config.toml
crop_scale_min = 0.8
bottleneck = "plain"
downsampling_factor = 8
encoder_activation = "silu"
encoder_kernel_size = 5
latent_channels = 32
decoder_weight_standardization = false
decoder_block = "basic"
max_precond_dim = 1024
one_sided = false
adamw_lr_other_params = 0.0024
final_lr_fraction = 0.01
weight_decay = 0.0
adamw_weight_decay_other_params = 0
Rows from block 0 of the decoder, named by matrix and row number. Rows with one number belong to one channel. Each number is 128 + 24 x the weight over its row's rms, rounded and kept within 0 to 255. All counts start at 0. Numbers have three digits each. After the name is the row's rms in percent of the matrix's.
# convs0: first 3x3 conv (decoder.mid.0.convs.0.weight, 192x192x3x3), inputs 171-179, a 3x3 kernel for each
# convs1: second 3x3 conv (decoder.mid.0.convs.1.weight, 192x192x3x3, transposed), outputs 171-179, a 3x3 kernel for each
convs0.37 093:097114144087109148125158137133163142137127126119132133106154125123125135170167115106117127166117110124123097110160168133187163104142123152129093108129134106111153114169141089088131141106116066183166128131157116111138120120124133145141165140136
convs0.38 095:107126096139131140100133124123157123172134130150167115128118108144151098110127117129131143146126126164133145132152132141120166156152114133069137136089090148119136103156153137090132103137130083153127105132120125113130099123096119126126134112133
convs0.39 089:143170123127119140182167130113144126137099104123186093121120117141128088142104133152143117127102098119146142099151139135146107146128095118107149147108134132122145115144105141048121074166124119121141119087124140143121126086114100179127123112133
convs0.40 094:107119099114137162133121121114118124114090095117146134102155128140130099121131153067115144111134085137079139109143137156120131111097123124144156087123111082089107147114130110188102101114104083101124110127109158164142091128181129142123141135147
convs0.41 092:153147125137125139112152103123115133147126125110157132128161100186076147134149089117135116117099106122129105106130110120119076132121117181136111165121124155127115180195162153150072089184141122075119172125127137085127131135132081110138137134123
convs0.42 154:125166109136126133158132107107155122150100119135144145094102137124119076122123097111143082130132115121149133135145118111124115124101083117134104132128128115107064124078142085130113117108139154171136148134159101142124118134127146096133123101135
convs0.43 098:108113087149174147100122151131145127089153173097142168170139119106135128090148099138137132137138135134116106127123138134132121100116130113124091108134155118085121121104148149100115136122106131124120157120154126142125118114086093135152143125142
convs0.44 094:119161097163101165142140155130128091146100167129120131106131130112132150083106137091125113111114126141084115138136142158170131142137148095169156122133144154167139127117161112182131127139139147083124125136152088096079176097137133141140127127118
convs0.45 093:124065133141120150143127123131099097116137126110081134104094140116084136139148103128153138126122149146116119109137151108087131145108106129137162130141121106121100132176123115152120129102113128142125158116138143107120149117143126142146142141116
convs0.46 092:104138115125137128085099104141138080141122150094114121067131102140121156132122066097101116109136150087136148152125118112127144128120119071112114129084104114114122138147113090159127150109136103102115122131105153128151148099148116131142131100145
convs0.47 091:138156141153152131143111088134106123132142122108126136123125139152169131145136085058097154124117152124158122110122133122144126145109123152134118140096116139133101168117124118122152124123150108104100132123102118161147112139142098133138123129141
convs0.48 086:168133124159145103091089082125165165096146111089143131142149160081134130115127129140148128167131126127148094149144115167082118153152112155163074158142137128133088128132133113144131112139121079119097102112111112132098175128101180146122123118152
convs0.49 123:151117125132159090139127123175147141112098118156120096096103130118127119142091123168111124133150171125141128158114182127163114103102111115101156132121110111130110145128116109079106139099118066125117134081170124118087148118121102104134141145132
convs0.50 093:142135142146118144105067143170145128119139129122136137108142106095159106173143111143134082128141153114109135148151152101112179131097126159151140136107146154123089101156168124092108127095119142145080094119137151127203100132122104118136099128148
convs0.51 088:122130131129162128124115129123134107121108126115107124105151118155123109123114101103130108111116137162160138126182138130183111131124128169120169093093109113127179113137150125139144078140107120153148099134148153138136172120147167083118196095118
convs0.52 096:110067147139167171138145152108106094128086098083126129126123129145218141125071164112116149138178128123121153089141145105154099109114154124128142154169098154116143120098167124171125116104121121127167107193166083178136166143112158125109112145119
convs0.53 089:089125134128155193160139098125139111128180117104101129110129094137119112121138081107064126122158134102132140155154123137118145121133075143106117134116187119134149113125139136136098118095135118134142148113100156138155109097139119140118111174123
convs0.54 096:160097105122184072119106125145154139113116118123128135158159100128113135151095148129124107130134127172124103170116158124113134121112090117119133100111175137091150138151115113156129102117139115129127142109148149114122125118102121150155132116126
convs0.55 085:107076128115151111100158128130168129163170150175129147129117107122125142141125136143122124142146111126166105079142126057160124136111101099092109092129122119092126131154116086131163121103137125141123129113110109139127121112102153191131139074126
convs0.56 089:119099170163110116136093104142152115127224131101137126128128104113147152148151143152092120083103125134101159122088099103112139092107139132142167172127102140103153121150122145171105132146154140111130080094114113137110124109122161128121116093136
convs0.57 090:122111116144150109111158133137093099122134116140123118110117187090165113101169107093139113084140139130148160137106153120150101106093084129113114145167140099093175105115191111128117137127101113115117150107149156130108130102108104143170156128112
convs0.58 091:144120105107139198109088115149142140131106136110139127159129147146133115139123112146102164163092099106117094134122136150147155061158133115133144125136152096107151124110087146087116143108136107134165137113159188140154129137111099089113134116142
convs0.59 092:101083140118170143107131103117128138128128110127120121139143147160074153105106128101119118115165168159145106087126109115115115136132170109118126094076113123136125121137091131150123131131139119113117142148118087093103109175151134167053132107103
convs0.60 089:117137127110175176102099113145117117118117097102117061130147141137134090136078168140135164150152144084082104114120118141109110143156130101157158128102118153147086127142116130111150111136108134121136161172105149060133078130120158174131107116160
convs0.61 093:153121133125193153114159167137177126149125162138099097143146110109118143132074150107095131136146138160130107099150151146108116128108135152146194142179129115125104135096139112185143154100116134101109118132143131099131110138139142147142145111141
convs0.62 092:133117132163108143125106099175132106150164124110130136112149134142166099129103122127093111107132161110127128121159146123103106118134132119156169121143150148102127138176114135206115076115139104125103145136096104115130134126122156139138126160154
convs0.63 094:146136122135148113152169117125130111144160119163131085156130124116125110089089123117114125164163117141158111137123120091171108151124155134121109131167125130086148143118080106116178139100135085140129145114133120147121147114142139097120124155138
convs0.64 094:128103126140172114126154162138137071128171166137105120109128126141154124156125133103122123156145118095132134089123117121124146148109144104109115139142109101074139096162149105101160111131110124117127137083152108155123183097162126147142128155131
convs0.65 086:115132105144139067117124135107167125134178108095136121130130146104149146121100110111136104117144143126073104131138096143139122115117144126149129100156136132129137146081110092158121111152151132107157142121123131143119111111079081139166100114113
convs0.66 094:147074148122146153137105118119140136120140138128163116101158142089132142104102147092115170123175143142139176091126106134126112167125117165115127143118162141111165170113140091135106149114144115123141136092164152133126140150149089098159104119128
convs0.67 089:163153124135131112115120089121062129097115073137100101143149109117143120133095094130146115122174135118178132139147140108124150129128148137131159108160139119104122142135150102107169111106114151131160147114124133097093087123153133099130074096103
convs0.68 100:120131146130123091108114116141125122107171098122094175085119173157111142124176141136089124132090128161138130120155155126128150084096157174147124129146097113080146122152093130096135127134142138169180167078083151116139171153154079121126105143112
convs0.69 093:104101137130104129106126122080117096138108136107092140137127122132149113157134146121112104106118083128141155173140135103098152141158153117131078136181142148184145106157136173142158160127129122127133125101155158147141147090138136121125129113128
convs0.70 170:113161126114130088124115133099087140121124134115103149116155145119151145123155113120110125117133132135138115155088105070200083126058123098118128138096161127151141091110132139116122120130127112145111128158177127145157153111130114088137108121100
convs0.71 089:155080122134126146125146146104131118127132113095117123092169134094168100109162142102118103160154149133128079132135104097152112095138153082134108151129156159159171122154115056100119138120096131095166145144113099125108128152150153164139097112144
convs0.72 096:152130127155137176096165134120110113131076117150135171077156195122123164103104122118114118143159121094121103131119128133084117098104092150107131115156103128080101106120136123119154120109096142112160128136134120099056140165064096120149144182112
convs0.73 105:096128099126109156131109129105105119083121124118134085129124131157154117178111132133171119086121090133113128118150172111155125120106078109092078114133118161100150108156153113145128110138171102126139135142149109117107126157169190076135100137176
convs1.37 094:150084080081130095150086124117121121120089096075131156064169156079159122120128092117113133151094113157151136131117116132090124094127144127097109127142144157144093125125124137163139126123147115139122150133100141092148138151137131158146184157077
convs1.38 100:124150149115120099152098090147109162142204129151130129142144108111116121162194136121123107130118105151158125158113166143115125162100137099137160118162125156140137137138118111104125123149145110171125174139108093078152084136148111132097080123121
convs1.39 091:121118116124095130138138133135125134110160131145122140088097110138181175164141105153127145155161076113102128107115151103112143150177149140131114130175156143138110189135131104138126107085120143143126116131137124115112157157123116110157113095148
convs1.40 106:170085142128155128145102138118097105178165158150138120114125122140171131146126160084137123115158121122151141174134172114137095139131137128095131130132146118193183115130161104108161116142156100120144143127104170094130089121134199186111138130129
convs1.41 106:134135115131136096125121126147094148148114163135114120173102126113056092115086160106135147096119156114147101137119156148089147125179114126112123135131123156125124103162124116117124160083106093155153093113122119143081123135097128130152125105140
convs1.42 103:143127098127159088132142144109104114119124119124100186125101119173148147156111110125117110131109162110174131155108120122106144138125124175112136110112142103138128111124114084119141110109137112156086094130123121152122127106144138132124123094148
convs1.43 099:101119136105077141124125113119139125125101140106133158144157161124132115125124077090107115121107123129116141170147138149123116114159149126122135117146144134081077124143130089162113137120112107114106118168170147126101111152128106147160146129104
convs1.44 093:099130114129130172135113108133169124140087120143182163081108082144111092121116138135102119103153110147175108090148138139131150086142144141074123099138155104159094126111107103098120137173103121141148139121129118126108120177175169143120152160126
convs1.45 098:117115109123116148089165142117134133113143137070114104111105150084131131125140159148126140118129128088124110101136090166137135135149139164114099119127153091167139150164142110143131084067140116131144113102090139082144156103118121089066141163217
convs1.46 096:131103125099131140122128133097145162087121097151122104113108164104165115111090108095104170112142092133133126126149130136110149187142108104119136089141125153157108161128151116129148134150113130100119116132124103121108149104096137160131098144099
convs1.47 104:156098122081116109146116099123119114131169171164148135158094118097130138154180142146104168125172154145137138136163103089132121128111141118099124153129139169146161154150141094136147148127149127118157148111135105113138148132113104180093120142151
convs1.48 095:148126142141155131126136118115154158170134167127114135137118147134151134095195153132152157126127152098123135134119121110130150117141100121157135171138115143149070143155137175126152126095103159136145093136114097132154122156134137177128111066129
convs1.49 123:105126172102150142149125109120122117091160144145127096126107135072096122104101117121139104116147092135107063104097117148127121167137110140142134135115111085160148142100127160156105107139113129124149163178091131111123151168120164078129162189123
convs1.50 098:108093112137097129162133119147128153142102119093097108153139115147105135126108148132112131107114070176120125110177141121130147165120144093115133129126123130099099140138154136151148092119135099142138144076127091114134180109154115095134129147112
convs1.51 103:123139092128161115152102102121137172127185123147162091120124135112145124144117190113105127116161146147149102163122148180110197133109114141099140130150165122132133104137114105156123139102143122144132156109147143115186143121081135149137141094105
convs1.52 093:116106092142111060103127120094150116177108122136150113093133123122138135148189165170138132161149169156145095126137143144139095116131120158103123105152145129122102152108139145147102121152119112126169139157101105114111103108135156188120101120104
convs1.53 091:154146122161154122149141156124116141164095132132118151152111091109173161089119075090143136153112156124113118149112118143122123151077148122152131135162155139144094108124116146144078086134130139105108123134098189117159092118132101156121162114120
convs1.54 104:116178158149162128140125097142151139161120145143125126114134121139127152097099129113146108134111060149153152141104121163121090108133100138146138152142118153196115141127116070139129119130095111142102096187140140114098122119149078135189131140127
convs1.55 092:161140131162118116160132110155128123108069122099089110112153133128100099140177133094094158168112128169106087123177096116134156125151115165098113147139124124136138127150157088109170143099108106125117124136105174112105167117094104085146125128145
convs1.56 094:104116146102076115120150151147170118155138157129130104170151138129063139159116157090137131169136154141178121150127139129134105111138137155130114143115108126115123088144106148181088078125127129125131149096157120082097133141119125113151140144123
convs1.57 096:154155097173104118128149153098109133122102148122159121070140121111156139121112108109116137138104091119120163135173153161105156112145105117117150149138090154154156152198115105156122106168131154115085132120101129119084167119135095110139118150128
convs1.58 093:101140111134134110130112123140069127167095136094076124148128091077152102142153113129131137208161115114093149098146145093089127139096079108148129139170110153117117099109123106134158100139135141158098146189130144114147152118098108116119124145118
convs1.59 097:108122102098137111148148153169106157174134134160140125162130112124142102129167151161083131113111143113103108127137131124129085147150130136082098168141107139154130117106125140112094113115108121106170152125104166097152135110099157115056119116148
convs1.60 094:123100135134163099116095160174093136123112135125098135120143141098155105162113115168197134143132121096106136125093156180114111189108105161145110126139125084124109146144145159139143122145144120152163113127149144129092127117174115121128137135125
convs1.61 101:138107128121177122170116091121119151126131146141123099135153106113143111122121104132125106137133131123112112129113150114134087155128107118118127159150116106114140101158100144141128072103136111152113137129107100091134141136145161145108114121134
convs1.62 114:129147107141152137108092090164164166147093102128126095157136091119117107151108154108168128124153139145132198131159139131136166119144100174123148147161117138100119078123133119144171132144160077116095158147118141174122165147167134108122129126121
convs1.63 094:154137121104130097082152114142136097129094135135108123124133154111075127127104161130129140116185131152120135103119172113063175140100100134150143128086116155089124148163123124098158150131139158083150152146072129127149137111119120146165147105112
convs1.64 099:099122147123119117118131093119113151150134136114105128135105144115086146117134107096103132172136161142137103146141083130116132108153134078087131140116154181148139121120156127185115109126147116118117114141113119145124111119141158098142101149147
convs1.65 092:092112112163120099163140133163160160162139058154161140093172123111167101137121083116151106140153116131126169118120066106138116112099171121100134153146127115120169129136126117153117071163121156135123120077100165119112138137072138131114134117172
convs1.66 088:089121129132137133150083125128155152163088108152165144187160139148123118125133125089125147115153094117120144137109117100124132164169142144146160106129093170161113114105135110115109155143127120097108092160100118155095108129095131129115147112114
convs1.67 106:114081153145115173125121129158174103139070112115130133105158146145095107198143098165127164154101131126100170109145080103165178071125119130146120147104152142164111147114148129120134098117174145122114158129108120138124121101144132152151121172162
convs1.68 100:112157166125152164094163137129117123084136168094124104102103098108089098114087115109112112109079054144133113127164131107139182178146141095123168149112106128093106148128113127161078146132115122123145156177148116106126158145122123140117112142126
convs1.69 102:124109143159174132133167138123163131125104106118199128122126116116101102155172103103118109174157199167138114149147132118115163133096151124109144134167143142144132144101066106114118126116121141177120103135118123090149127134130119106132131132135
convs1.70 104:123106150103095206130127152099144144123137112118074091076131129098116152135185111142120088147194135145151160115198066143110126142156097136101139109186129079103120128109121157166143138102154136095099116190171162119131121129124092155108178098123
convs1.71 103:089136120105147151096080119149133143175128130145115146132130128124114130148119157173104105113117056119145166120094141158142150142143141144121098099131101151133139148121118107129132128142160117106163119140162102140096160136117135105126059138127
convs1.72 094:158112148105132157103177116140126135093113144105115121089128092160174112113107162132138123129106104115130143134113125097131094111122076167105137136119166105149139127153127112097130128156135117107130114109133133124120137101119154136172139145080
convs1.73 103:170107128124124154121114148117149127118145166136133098156136130141151109130089101192107204120136136150137119124094139109090120135138143114121083152156104148139142150101119103098128140075108131131117115160157151143135109126114091135120131105128